{"model": "masked image model", "dataset": "streak pictures of flow and ridge fields", "train_examples": 97500, "image_size": 48, "crop_scale_min": 1, "horizontal_flip": true, "translate": 0.12, "method": "simmim", "mask_ratio": 0.6, "loss": "l1", "arch": "resnet", "norm": "batchnorm", "activation": "celu", "drop_path": 0.2, "depths": [6, 6, 6], "kernel_size": 3, "stem": "single", "avg_pool_shortcut": false, "widths": [48, 96, 192], "init": "lecun_normal", "residual_init": "zero_last", "optimizer": "muon", "muon_scale": "original", "lr": 0.01, "momentum": 0.95, "nesterov": true, "orthogonalizer": "newton_schulz_5", "adamw_lr_other_params": 0.00097, "grad_clip": 1.0, "steps": 8300, "batch_size": 512, "epochs": 43.6, "lr_schedule": "wsd", "decay_fraction": 0.2, "final_lr_fraction": 0.01, "warmup_steps": 160, "weight_decay": 0.02, "adamw_weight_decay_other_params": 0.05}
Rows from block 12 of a small masked image model, named by matrix and row number. Rows with one number belong to one channel. Each number is 500 + 40 x the weight over its row's rms, rounded and kept within 0 to 999. All counts start at 0. Numbers have three digits each. After the name is the row's rms in percent of the matrix's.
Before each channel's rows are labels from the 100 images, of 14848, where the channel reaches its highest value: "colour at peak" is the nearest of a few named colours to the mean colour under the peak. Only what is clearly more common there than usual is listed. The data: streak pictures of flow and ridge fields. In brackets: how many of the 100.
# convs0: first 3x3 conv, stride 2 (model.blocks.12.convs.0.weight, 192x96x3x3, each kernel summed), inputs 0-95
# convs1: second 3x3 conv (model.blocks.12.convs.1.weight, 192x192x3x3, transposed, each kernel summed), outputs 0-95

colour at peak: black (82)
convs0.134 106:448503536494490494451547525482470470583520502577551500555480516503503553525459479508519533484520503444500471480446473532364490487540473466493520486485548482504528491533478439505478520505548484438474560468513447424476542561432497428446540512499512491547486521410538554539553470576573502481
convs1.134 087:510522461492480523508536445529669461575469520514503520518464474514541548485500527497501511462475525542514517571390480485507594457471549515550495542499464486552540402479462519499463500518499463504516549499477505483519485544504476511479534482480518482493515541489489436502443511488622494497

colour at peak: black (29)
convs0.63 102:444493469433533504477556473474469501533571475505498533564492494470523534431489502590500510517553523495477465452509455467492535441481470464518546506479516513594498524463535462442519511525461485498520534504479458468481515575526517573422516457512445526493505559497483457425635477588478463513
convs1.63 099:424457498475523478511522480522559521518464487416522460486547454504526514573402488471532490431546589478439564506449524532491505509542505533555482515583571499474557541580544501446538501524502496525531434520513513484559520412522474442488524553515509472533546504500490529516467608508547486528

colour at peak: white (39)
convs0.124 093:504481543501473523464554459491413502510487472539573453562541461511481439504496489501451539444531508492524461471512504529552406471540493431496418488490511525515408538472477513451557519498592557516434495493497382484532462541518496547445474525523464463533476488480476538518463519472518580509
convs1.124 100:474548547504483505473511540467484413557549513473526467521534527509528510481522470518495536485466529517534539409479527535528483534468521466561528523482470535528534470495484472476502551479536525439447400485492480511504527510486493437503514584418520489443580459475404540523492536507492531476

colour at peak: white (35)
convs0.176 090:510407472574509499443497470528454468509511528488442417492491421569500503558478465432515507515459394531487473506487442593565489495516422477487471516539536490551453522503479558483561494539559550488455466466560503532461482460444481477481507533453496563452479508518535536560523521513511497508
convs1.176 098:466472526500485513509467524538548544495551530452559502508470454510513498464499554442503497543530467494498469518443530564439531508515451402554454490465505536506487514523512524476513489517431473461528526504545508465432551500443504518481499498543470416474566495505446482550579524517500510503

colour at peak: black (61)
convs0.10 104:465484489556496472514515439523491542499576597453507507503585489457478480520518456469455507515550477402507531450522476469499490484537478479421569475555529496479463533540534532464433450508566510508528431511419548473543443519469578507512529517441493470518539473495457465507521574504476444445
convs1.10 105:541483550509469510488497351450583482437523525542497453497436444481540523486474465423492443474500529492474474502466489526486504518520498462481489510489467462601610514461512492503428467506519486522496548482509499379486545521593493486465394453538447580431515444517538452505503527461555449541

colour at peak: white (32)
convs0.75 100:476508454502521538515459507521475571474492555467500502479480453507478456463423444470473469504521526500513440494524488540477574475530466473472543518513488582527570498559583533496408538520560508475540448532486510567505478518482549517482524460406526516502543409547485542502478386534530494443
convs1.75 095:538573448584551537480493542429472507518453530546487529466478523537502543495469451481533476541519416522481480501497507482495483431456511516540507426476498513508533486500503459544502509467451532597436517534457467508542410485535518487465470481479461510495526507491538420531474508467513460506

colour at peak: white (58)
convs0.55 136:518467516538574497506493453506481496502498503493493452516508457524510448517519478548490541501373529540496497483515526492535476466518472476454491495482648521534498512513504479530517527502529529500524460495508521637472567385498502389507518512471508505522476402516471510507460470438474467521
convs1.55 139:521493485525503443491481520520735503474493541511494496514535453516556465541481525485517480477478510502467493484294511429431472487517527516497527514496481474459482500466515485528551493492491564512485457529522511503537466481568456459501552550536539477524527542547459513522497497363508529416